Weights of a small image classifier.
Model: 2.78M parameters, 64-pixel images, arch vit, norm layernorm_no_bias, activation quick_gelu, moe top_k, num experts 16, layers 8, width 128.
Data: trained on cartoon faces, 50862 training examples, 20.6 epochs.
Rows from block 3 of a small image classifier, named by matrix and row number. Rows with one number within an expert belong to one neuron, the router's apart. Each number is 500 + 25 x the weight over its row's rms, rounded and kept within 0 to 999. All counts start at 0. Numbers have three digits each.
After each expert's rows are labels from the 100 images, of 14976, where the router gives the expert most weight on average: "responds to" is what is common among them. Only what is clearly more common there than usual is listed. The data: cartoon faces.
# router: router (model.blocks.3.mlp.router.weight, 16x128), inputs 0-127
# up: expert up (model.blocks.3.mlp.up, 16x64x128), inputs 0-127
# down: expert down (model.blocks.3.mlp.down, 16x128x64, transposed), outputs 0-127

# expert 4
router.4:476511501484527504496430544457481517483501480514511470469520478511495463504518502469469483527477489484503501511462494466556510526502555511491465508469479474489478486492501499526538501472497447533509496464516495564532509518499524510537539549485495510521510470475500516514510521488524521492492498499471482512523508489518461540497561462507516521485485474506491501457457507453514476469524
up.0:505502458501495516489514461497508476518481481524528519520500496518445512546508489481480505497509519536509488514508485545461507481524507479477518481503526488452507519483524515488488468539507499541516440473467486508482543520550525511441528473563509485486488479524514489491531459500504475472466535493483530528506483553496521464489499504504464510495542462479486498548535510486504492536466
down.0:511478495506530486554518518531481466486498469528537526475491489483542480494457562480480508514518502465487486511504445484505546484513517494482488496526488504533493497567506467487539498515520453525453498478455500517510502502514443515522527539503522554509506501473489506495499495505523493494498467498487529485494483481511480543460535479457491480494516519482478519510443519488509502444514
up.1:503514452485499501514472527446523535490496504515522536500503489491466508523504493520488480500480531534504485513530487467499498558457515516534497525481449513482505494529503515499543513473498481479462492475489497498472549477507525443498506508465482542523512495524491500529519507480523456482489507561504473500503496537507502481517443547571509465493502505513500482496532472500444471482473
down.1:479507496485515473513526501498483547467534500516486534519517465490524545524482495508476469490527508486455498468482486529478555491494512504504512477518509448511493520531480476484507477502525502499503488477517501515451530478487472507535548503518508462489525479499475467489524465542565483510520504472524512501500482519550508480535549482441499499473484538495493446502478541490512478538541
up.2:497530527534509505474518522503516500494471478502517483528484482495512531521491522496520496473469486517515440497506508492517510539506525518532495468472500462536503494485456516501541476489466562485551490478497500509521544493510544458496526516513479498505524524513460467503508478498541504572487508492528497465529486487485517462506531488448469459493465542497529453502478517550487517488481
down.2:488525474524454486500498522517511535514479514494506476533552499509470506496504488485534507498505552513492528498537522498500515449523494504496517499496510497536512467522534526446505506530499467509485507510495478522512517471558437495467478459516521505466485450502479523469486497481485509448500562497464512500486463487489529533501507469542459522483504501487471522492452466493455504495541
responds to: red hair; beard

# expert 9
router.9:505501530486517493494486490514470479539507493483512484474514472516544516472467511487484522543488460456523505479508474533530509511540534536508484528473472506528526478508514509480462497528511477498520520472517454480505480515428513518505509544473529528524520468459510544500467538519485511481478476487483495536507510467517448502470542500487537486537482473516515532469468494483539481460495
up.0:489466458531499522500478468509498515496510467460466523526478501471505498516513488526489513490534543527489481480508523479494520498475498483519540520479501499518503518545510478512499509476486500491494503565471494486520510484507542460511465460472471523526504525491476526501518480453524462470512546562526474550490447525501525505520500555525512529476510456496484478498572497521501493505488
down.0:537480502520452492529496503519512453483462485475514465523508532510496538506495496545502505530488555490461473508458486515522494482464499466500512530481477471504527514560542488488516473504517493500496506533471539504493493461461484455495487492463513467506457501479534529472507511491485471517521510530461494507558515495492513518507468538479510505503520478537433457468509511494537511500513
up.1:510485493514525458511498501494461525511485456512490481505498492497474470504507463495493548512509484499466539500524498540472562456511496464522540474497541503495517507502484515526480486526534494503474516521502558516474487515501504508485498484497499523477485528495480495528535519489497501503453505502493485511438420520557485519503592496501498519515520470503474474477512535482483483477473
down.1:503485484510483514473447533478491527474495522473478485500447484467533492515515476500517522482510552540490470529540495502484483473454499452485538517507530481533513496534517466500529533505480466488469488509531525535520523493524493466583505488516497483471488515481482490473516490479532510496526511512464489494533498502503536470549529491490441533495524495471477449469497510504495512490495
up.2:495492495468451517493490500491528517492512493517472533485525480492517516500505511498523463511547560502533488461483485502531494468481509503438507488467559483453492556482474499475504513490460547502482448473497492531495538501518513486516529443526483498485498501515519515437504540522519483468499544526456515542493508516495504487503507461529494479518519487475521503492533488462516522500516
down.2:498490487532513472494519512424473533470507512492473505507485483488532508506493505496493482472473499483490497493474512455493499513454498490504501496517552522487490454526422442543512500510491462462493510538498511511539492496518550493525485530488489515493527452471512496541525495473555516482511511494505454510477490490558506471525536471514466479486524509489480495545525487528481509510516
responds to: brown hair; beard

# expert 0
router.0:459539497499526504479498558483465515498502465536545486489526477497554491516504529501464477514482475455497473517454480477551521538524532502497472512503468510505467475491479487495545493490487471527531483455510468553544485518508525503506555500496468517512478494490500490509488526508493516512473478470483500507555500511535482540475562472494506527517493485489515511479469513462508474487502
up.0:540491485493497510518466522483484462520505442501502515530490504480503517531498490529444488490527477500490477505492529511506555510494520485463549518480498493491525528512501490505491490483474533502508508547502520460496496510495511472485495458511459508537498522528507473505505470505501406468472549511476492535505436491490521524536497541510483503511513495513502467529557535541534512515487
down.0:480483490457507536493473467510500500495509485499475507492543514476481453517484489519491512517519499490532505488470487455503557541501521506523502485490481523454497521482520480487486453512512488516523497496541476503510483527480511573485502517481521527525507470519537452453487491510492497540533484475540521495469459505453481528462444490544545498515502487536529539489508511513488518457495
up.1:532494477520464507493503518463489464515505461524496521515489529509506521537464517499508474519513528527537492474510458470483525547471433458518512501507477517514541491539482502466539491530497506529463443514466481521481541496518533466486509490519474481527484477552514498493529540496516477490483502571526507490464481517501512478514489519486455477514517493507521492506537513495465474504476
down.1:480511499535505507471530525522511462475472453528510533499495514542477514479505520517487539512478499482515490526501514514493531473500482510502556552558506514488522472473514555536510453553496515529485528489511485528542475502509538513460465527470502479498523479535513494498503485519461446479510480516457483521484476465481485468457513493534500462507537489511501515483530523499506518495469
up.2:494485503464505526470500464490497521539511464501474501518486521510482496510466454546482522523522518537486530492517509500498555526463501506505548471486459476509517521489530490534492485506524551504505479500502513484524508487511512484477451477477480522550471511533531464495493495515513438513468482504484490494535460496484566496496484505559488482498481521508522470509552490504497558525467
down.2:513522459476470507496512499458507534490557533481526499509542485508486489501494531515520519450508508440510518437508475518536488488515507499487492528504524487473523524465498482479533485523461478473495534460501472508515523515490474541526471518541514502444539452489477508480482492520504530470517488481511501534483508498470471525427490496476497523536513533501487507526482508484522474477531
responds to: bald

# expert 10
router.10:520527546492517530502531472512503485556532447529506493493518464500530541537499458494508455475515488480564513497484467483525500543502495504470469478479527503464481547480474511534494451488494537484506477474501512453510477498494508524495499518487505497494515511531522483477509491540470522482501456477496473505534499482469519485482521497433517483494451527496547487519501491479514508520537
up.0:524471519496485472540455510509472506480461481478513461543476524452480486485528501483503495543513469491469488506527488535500509482469520456487537557509501474541490530536527511518510488476500535471468529559518490472488489492481533486482478481513475507532484554480498498516505522471522475493505518529482494475509481485500490517542481513518515519455561464519471490490526527534505527530483
down.0:495498511484489497500506542485464529491496503495432485503463467523494523471465516513497507542519545538472447505540498501474487504475517489512498503502467497530517511527508471490534505493468498474467504517500495528465528488511487462516502525512453498493469538500475510537510516479544471495481497521485507485486498549479495459545557557532466504519510500471490476466551534508546484476494
up.1:528462490501504505500483484520504505496542529472481451521503505499498505482470474480495513545532488483475479498485524560516489485470533479498490477495513460495527542502514468490520514471487501475530557525528486494499534508489560496535488494527490462492530528472457531485487459479537475501468561546508511517491487488531543460503519512514495510465531478528470468470492519518484516480545
down.1:471493480530478485503466492505481492499519513518484484550460542503472477489482473494498539507508511500451496525515503526479511470495492447515550540579474501537522484520518522483500501489515492459445521538492502500516506501520512453503515477514486490485471495497445530481510493442516452484468491499482473510514499528509552483513507510516483534498531503486465438488519476525532499488497
up.2:523503492544480469544498520519502502489479486465496467539484514487540471484521509491470477521525504529460470485459520525494541462499496476472509509496505481560504498556512480492487511517504523529493519518471512456503500485516510458518480492470507472550456481486478527517493548450479461467476530520491484473525465475530500536521506520519494552462523494514457481482525488513521509532497
down.2:490515514510507469484486506454488459470478493526529505498525545525504522488502508468516517518520507495493489511502464494478493526465522491512488485494506543531551494513510538478516472535518450511505481475486541542499467487455522467473508515465505492461483484465516527487517562502507471516499498510475484479488472460519439546472547500509533536530552448486491475494492521465501510489513
responds to: orange hair

# expert 5
router.5:496514517497526498446490503449464522494537502531482508541487526529504535480524464525492501508494518541520538520477459503500509552531473512536527486474501491477493480498483483532509475457520476480548517501494468515502495496525501510511537550464479463497531510462506513482536512503534516490466503491471479461504501470528479483505532453538449503480474503502514489458456475466485530495533
up.0:514539521504519487479521476475497497482479472480501532528462520561493530511496466528500511494490495526500506537478472512493544525490492547507542457481556470485531471470465513539503469501496514514507483483504509494504526532526510499512505538475511446500515486512515482493575493502488495479490479488500514466526469496496522450475521488512465477523466515428525495499493456503499553505483
down.0:481513535556509458516514493530474499491497483479501458453547482524513485503521533453495509494499481467504510438495487476509488489506492516475482471512534542512502466532473480510519525544473462518522530457522550516493503464505496531544508513486496533473489508468509511504435508499496476516529513475513488479492497500521484511501551485435531508478502493504513526506497548469492456490516
up.1:543511490509484496559461510508510499487489487485517515470482462480531494499496476572450464489494460474483465526515520542502523501493544518490506526485491521501506516502481535483508508475483526522518473528453538498447485489501470494538497473512530533502500493539496511495531459487491482437440503522462480532535497497498511515534508544477507477476515490532461464520505512516497504488479
down.1:520473511526529492517496463494446508504494541469512490468481509519499530499454526496559471492477499481476523495472507524566464521524519529483477495459506495495492482530512482517509504456524425486534520527504503493479495534500486521516531511520497503486519472440515531469459506490533555496491508523509510514482514494504520474475520498501537497525499481516500502504453507510497454469564
up.2:488531517508539489469517484468507502465483494499505560533473520522484521495496503547492476487504524529517486539488477475488538536485486568532538460459506460470506490458451513523485484495525518481520470486498508502511517504521515510508515540471498459500516497507519492492585531503501501494490467501512496474492477478496485471481533483516472487513455526447522487491502463496501557478490
down.2:478523530521511476532506504524464480488488479503505439453530474533498506519522561438511506487501465489519510476500497500488508497525494501492480487509540545517517469531466495491492501537488447528503501431511486522485509486492478520523522515500525545483517495473499528496440499505517501521539488490507491474488473517519482521493524500424516486481500525519519502500474544455467466502537
responds to: hat: no hat; purple hair

# expert 15
router.15:462518485540506467513518461503473459497508508478528486506526539485486539493507532486504526457533507510456534510454539469527495491529466516492511534510533487475507479471468486517507500510546481477515500529482528559485456517490502522476500483524484490484480517509493477498505448469497507477524485544503530507454472515509494500489535521476473505479505467505470488541507561480527466535545
up.0:481521476526473467496515459502525483524485502479513467496509549456467513524525486527536538429508524540472511505494537497492507496502443476542520517504514507474493469481486497542489519513532511499512486504505532536485470476463522481483471479504488508501535486522500492514552451494480501495529454522526478476480464528482528471474503541473467518487500480507479484542549512480478479512478
down.0:494501478518494490534548496521492481491493540497531516550472486473502499473510525460479486523509487507470496469470543503495552498485494504490498459479526533511528496495507467460492497532500456531505516522437493459511486508508496527509508497509519478513466442478506501484470542463460488498513507528520497501479463463511506527543477497476523560495542456501516485538493500524464548486531
up.1:493493504508520525540545492528490493459565501552515526504494452523534502470468529465490467540474484463524471530485493505518490536494485520507472469489490459486501532451485488454508488497494496492526499485464453524506478507484498553495522519510480500504474515511511518486484490513481524502481512558499535535483501479501483484460527485447500488498482522493556483521494537503507470481553
down.1:455499485483501518507516481513551496484535534509492477477493483471504477512494494467541532493528529460513480465545478478509436505505480492509540479502467501474500521456482511497516528511513525513474492463482488536503528470461508506525488515483520542488505512502481499482513538516502516518534477480517503495449559541484513472451511500508547554519464495506513483520450492448511477478519
up.2:474521483537496512479506473489541467486509504470469473547507529457504534506518522530488504467568531501463510495476527467517509494508482498429544518504506465515492520483500496530482506507501506449488496511521503477545468469524518459501492477502499488515488478543463485474505466507490486462530490539481464508488493491462498529510482519477472493467505522500480480508525540493540513566530
down.2:515476491519500506496465472504540438470474509478505497493496482492528500531496463471511487557504482453485538454468535492524524468470492485522539458495533497454544507485471520511510526532493484510466527496461508461493466467466492539499466520518505524518512484491496501487501540488493482518540525529517517530443487511514478507496506514486527517484501476536464472543506515525473481542523
responds to: yellow hair

# expert 3
router.3:524495525535455447511525492529526507469437522511506515522502513516472506468494504522533506502497499491482492477510533494464492456438475526531533472516530517509535497485499523463492506534468512499483495537448509499475488480533469502467450455494503483463476481526506526480519483488470506501506525543514520517465489498514524506513536509506506471531550489516496503509542489548467541510473
up.0:504435438475498513469493530472528489510504520532511550499523498531471502552503525507531496485486535511505525485501499486497487504498480509474469487446512496517492511501525463494492527490477485502472483488497455495494569484503501465505485490513429510504526483465493496507517517525488509442525532534480522535484513549457501455495485512552536498546507464490523497519486479489490491519509
down.0:447535501535516509454524509478507451482479474498500497527490511517536509506505499466540498500476510482485506517474504555510541486527507545473502490507473496504515494459471512510521529546502478499459484461500500527532499486514510495497468518494492521516552484467493474477498519514435496503523498478459506490501477485497433496475525493462561504513526508499493464487473510505516580494525
up.1:505534545506518490515471527501480517471493447481493496493503459494516491484475490463478512517471466487517444520497486497507513493523562506509494499514506507531500483503482514496543479525500524521488509483492476519537499500506486498506513519515535485502491495512462535497517471522512547506438502444487493452508468480510512532510580476472440499489478554483468502482433506468488487484498
down.1:511461478437525531496468505471500537524550502536458480469492518512506491530497458492509533500520509499527511529526450506467453508528505468505502513507474481460480529491513505490492517456516518500475499475543478519467523513451516529531507512523495530476528535490514496511483502518530549507502483492517506518507564525471513470455486509533481498508443483474493512486480487463511459486504
up.2:496473546498522481544495531531479514478504498505482525479498448474494479495492535466512500506481467491559446487490482470474458497504487505514493498505512514485491538493494527491510464512509568528496488485480431536498470480461496495490525501509520497477483529514476476516474523556515534543493480469524458480507550486532475518516532476473491472510472504485503520523483544472488471519520
down.2:499460472468509491490493490504494545517509531511478454465496502493503523509509474478541546478526515482495539476496487519513458473499486505522504461535527504464483472480511505494458531511480493522507525523506501548504512533456511541525490470480493526427510519513496522480497522503508531501493515487534516545439545534487507483467509471511501518531475494487480526525464486473548466459524
responds to: beard; green hair; hair: curly hair; teal hair

# expert 14
router.14:479537494480524498469483522446475521470503474503520485473501486513530460500489520486466472522487493471490467508465482491552508521513573508484489530484471518473476483511470486514532514489496498525504510462510477531544493536500529518535550527507515491510487482468517508533476534483523519494476493480469495502531506485558439517489565467520509523509499478489488519467464518464493468486497
up.0:493504475512523507495490485428500473474508492486493519508514543539497510472480496496440501512535481473499555506542512508517508504509510470491557548532482527483507465530470532564506511493500495501478511523524510481509478551488545497461517503513457471507452512484511517497507505461533443466488481477513500530521515524501480526484477495517478510498519484450515513548531480471496500480491
down.0:494503546507462491510495508542501468479491502540516498531462519444508516546556458434478494468502474489501482553504507539512515448527513494509522489498488493488497479476499552459521530521463519547526489501481482525501537523476477533483489474497500552481532516508500490481482526501468521479462492484500499501514532471489486501508506524475516523477493485516467478480464481496503563494496
up.1:528547503523519504516473496477571497452516490463471540520501494533514488496506512552487499484481503489488482522519543494513486506467506528501529541484500507505468512501477551546521518490513538475540506501531515497506488456490517441489500496457460536518519513554469474528537465485500481469476481517492465508530503468502482515510490544514520499505518503509499515510531518529473510481440
down.1:524525537500524490522488505494471512463507478469506536506477503501479506458479495527446491484482468509486488466470520509532481504484502558544525478492502510491528507494495494518497470502485486478517531559483497470480488503480516493465486472459443472458515474545501474496532494490506545491462472514510465509501512469505470498513517532509530495513496542513492503521545490576468549525464
up.2:561472505500480521499444500470494483521505458501507470521444486483498506545484480500497520459487479495529492442529482507510542513524487502518508548470471493494525503547483498491487536488506536477525469509501493505507525502504522441512450493537481524554508520507496519528500505478525434496474531512486469499497462531463528474527489544510507528492482475530518491513532488488503473519505
down.2:532472531484546501493517460523464490514510471511514483414487527544495466507508500488499504505526474498517474507523436443462504505479513490536483523532498506489479524541497506491537493492479488510504482494562503503481516494484474529552504524459492502528516486508517459508479494492486517539526481463558485499505509532488451459479487508501532467505479516510536502498517513461483492523493
responds to: yellow hair

# expert 1
router.1:462520500472530492480476514444463514506519484505493457460505486510528474503485523493477477530494487475489490511475481485564509527514585491483516514493477454477505483505473498508537508483501478519508501456532488540534498532472525517539542533509508495515525494491503493527473531493524522527477485492473479486532503475535460499473568465509503517502488498484497515462460511449498478485512
up.0:549485492478483455515467490452503502554509507485489498505513514483464491502500471538493490502496521496506524444526534524475497511516459478511530522496519470475528497532534524527443486512509503508489501549501478443508549497481512477449480484493489489482525500514483539510506538486495518467472523515493485542474495523549521511508516484541463512490481486525481491542513458483484483511432
down.0:489505461472509509453471515489508494546499538522511470516481533453482470532532484522501502503491472532475534530468513496488479483524496476481521513501483471478496501490510519517462518475539510507497531489527538502481526537505559522499508468514522508486545527524475456490523498486506512510476518468495459470527562502520529508515457485498480552487492485510477432477473514549487493489467
up.1:544505480494483520526494457501531492512508478478467521522506514482516516517497441508482488514539584491495507495516489507489521508493482463518537512467477453490503518535525524510512498494513534496477481532476514485481515475489522448486489456480486521517511507525481531506531494502521418459434503551523535512498473513493524489494492558515515515476524489512476511495539498502491490493461
down.1:515544535486513465476505498470515524486507504517520474455505507542505551491480533501508467488482526471548529507493456497518444510492529570477468481506493513463456517481494495555478483484487476518493514489503469493508518513541522527483489503490476488488520491533540496506477481514516469472492513465487504540541529480528503510486507445499456470495516510496522555475479513494488465538488
up.2:559482451497478511519491484481511471510502489480494528522491504492481529499469477535460510522523507517489494463510510498515536517503505474516535555486503485496537517526542511504496513491503505485478466529471539476486515508499521475492492473504478500555523506545502487519544481481503422461470504553478501522496463529500526480542460529516498487468518479520494441534549504508490496530481
down.2:508516485507501474487522481472471527491508486488502496483524493548488546493492522466546482478455491484507522525489484490532513540526492513518478510511451541523498444522504538550504543470485467524499532484525525544489516504525477551477503485484469486498559518502504480485471492493488488517526487493499504507554509498553487506462530514471518471517499523511533529518483502481429461486486
responds to: red hair; beard

# expert 12
router.12:474512540528524522513507559514443507517532475548491477489509507540507458467500536457509512512483463504531466520520469506471508548506499472491484479506456524516524495530478476486554504494475477508529539475512459509527508484522492521519522554524484484513503492466492529504457522510514515553486514494502506456514502460503478489496536502504481492488504550490522501460480514502463493459518
up.0:533509467501470519507512509493506479489524497469485531496489473471523509487496484529490442491508525474505521448456512502548515514516477506482499550501485495508461580496534480523477496471516517489498516547465513480506450521497526478516489476478516491518503500568514520488509530507501476463467492593470486549490487474505520518513467486474521515479499501529493479515511519500507468505505
down.0:512511504464544525504488504517538489535503515493527482484507501487486496476472499535410502478488508487462512502505504514529519505523541509470483509502499461480457508484523506509449486496498509466503572505535569479535501508484503525492490505479479537512515469524475495509485487501509475497485485456484556496505501493504503505458509505515525518501494511454498519515485463509582521491447
up.1:507504477488486519529476504487529546522486496464488513549502478455489496507494464525481490499509510505477494478529557500538557475495501473478487514455513500489473518508543534506473549486497557497503507539486520464481486503477515459498522448479508517531509505505473521532500533459475463460464509516497516540510450482514502554529508495537497543497488498484470529507513464494513525494478
down.1:525480468512473537504466497482517503507500573456497459511491521496507514522492435522474505511518487452480533498471516534541529483513501447488523503499488504513476490532500467544496536488488481513488553516487523469498517525455474506531499448497518537509536484465499504491474526465499457473500508466500498546463507517484503523482478518489539532483505505510471505532510473506528475537513
up.2:518492476503484488469465499479526482496481453493476515519475488504509507494504484539450480513535504473471496514503516506529560468479519492477524535526508456492476520495492535504484520491511522488472466541480555500437459527512517491509482465490509478518500530540472498475533492487480450475508535539481518515500448498518526525536500508499500498544511466500463469510531528534554516486498
down.2:502496504455491548465445499493517501504521466509491490517488495499520520507529497518476495504537514515476481529498465501494460496472513483476507517510496481505530550546515500533505515490523569485539484482508541472453498486515526486542500534503523504545452523480488489496491521460533468497474504530468494483530494477466464476546497531512489504468531516501473454436508505498548507507517
responds to: teal hair; beard; long hair

# expert 2
router.2:481525508486503508492453536456450522489520486503503462471495485504528492502503508480461479520493480460502480527452482501556514513513581499481505512480488489458485465514485489519538500492511476522521503445520477543528495538469520520536545526493506514506534485481507504529490531509530522505474497482488476497529498492536456514486559459511512524495496495487497512482459494453508464468505
up.0:515530498497484514479479536509513520496474478493507522516464465525514548477475481517476471513479509522496502531490555506509520499498519532488473527520516523471485493488478513501514497494461510476471525522499518468491511481530490460540535520485485507508468509517460501478504478460470456462479536515472509545541442509530500514578550547488469463502504515485528472490519533537520510509522
down.0:494530475490524541531525510509505508518537521521504464512496512499445497481437510489491499446497511505510530448522509487534510483543515504513494479492485514523478515488532488504510507526531480467516526496515519476550505543489525522492472507502471514523567444513507507481509492516502472490505461494520493452483537502444536511477446484500510523509457551457518512485487492495499494453506
up.1:537511485439458499536446483475508538492522521531473506468510477464548536529522456550502467503501524485538513485489465488482493544504472467567480513506514514487493495536469502475523520478509511474497468524470512494431493455502483485525497486509499511476493515505493538526544491497502515510484502503500477496517511544498515498516516511531470539499485508509480484506484435490492468493510
down.1:519513511501496450511474514459504514502467490487469479515511526520465483449502516546521502501473496490474514457468529487511502512508510504471504505488490548530500500563506507531453467473502531491523533539493541471534493518489497479474470457492500467535471474514526501535499503467501530473472548516488487484511469484508515535458505470568495505501518514504491502522503483495503527576480
up.2:570517496532490509487466525487508489487509460486493530546473509518518502503488455537483480503520522539491467544513487517474531503455509511501530494494496466549502517493523513501531494497504496516489501505458494502471517486538494474526502503516534488529499463533488520471554492505518464471457481545497470463521457488473560469488536531509460495486520525511468468491512521550506523514491
down.2:495528522446582524506473488482480503484520491461446447489505486489488500485518485483484489457477500526517518457502514515518471525514523513541509482490467503518478499450506478505459494452472511451544517487550489513500497496462568518533495502482492523528536518495500473490505502497522462539456506514519508514467512521464466503509481519510542509501491507495499502470520479480494464487506
responds to: beard; red hair

# expert 13
router.13:489487497487552520511472524467458491505522491507513455489495474489549479493466525506463453504501475468488493502477484493553506531484566476468485497488499440491477496506493468484508506488510440527540520465523488506540480526498522509553538523497525513518512476485519517487479530476527521534485504506485483490535512459523475540499529471482527514495509506489509501474473513481525454457534
up.0:526522466486493546486460514441554509535515514493514490493502521463513517537493508567504453483475502493500495501492543504542477517497520464497515516475503476476491491485502517499480529496507459504517506504553505495508524506473537458484487458477461489487502497524476516493532480473508483513530495489510495523530526517461498535537432515508500521507461496536505537520515444506490463482456
down.0:507544504548482469484469507508518517454483489492482488523481485505472474489535476450469507492451482518454500554495557544507491468490511530513535511507493491465533463476499543523519497516480477500471537503522537536513507495476536525467514467507489521480545518532459481491519466489487537488521495502496487520500496516526489498526546531490488499508510510529465487486533520539457532505464
up.1:524472478458464515474534492497484516536477456538530518466517479466496494557489499528499473491491574479516496489532473448489529470506484471530509536533521528477498506498492523483500510520530511540475440504452497554450462503512484513486509478505512539544496497520526486497501510523482504501470499535506491528472457530533509525499512487485468503520493471500530527504505507495501468495487
down.1:447510522508516530483503503528496511530488484517495523495498478510513495535503502482498487525488477493551533533535530503514496488541488513530462516471491512482496472465478482521500506491497510500502498474482417472460484455482504509479574483491491487498476550455472508507429497527493497543541462470504520517495491505500511474486500550477479491504476489521517561502493502506453470517508
up.2:500503462434511528463516479488482520522511495514491513519509464518447485506509465523481536496495548522480533475494496498484520499553477496525519514510487499466529481475542462534507500536507485490470492475512511484522491508525506506444514494537483508517516510494500457543495480532512473473502523471498517529477486559489557498510461484542458503510445524496528516540524477488487500543507
down.2:473525504469490540500509457525511501544503498504525526485515443494492506522494524521469484521521519525514516493542520465509489525527510510507478486463485509519536504459474493466488543547502531497496440437506488486522510472530472516510550516498499487466463533480473520450446510497460488530517479477519524498472511521469525526503481511491459510499468496487517543484497511474510448491498
responds to: red hair; orange hair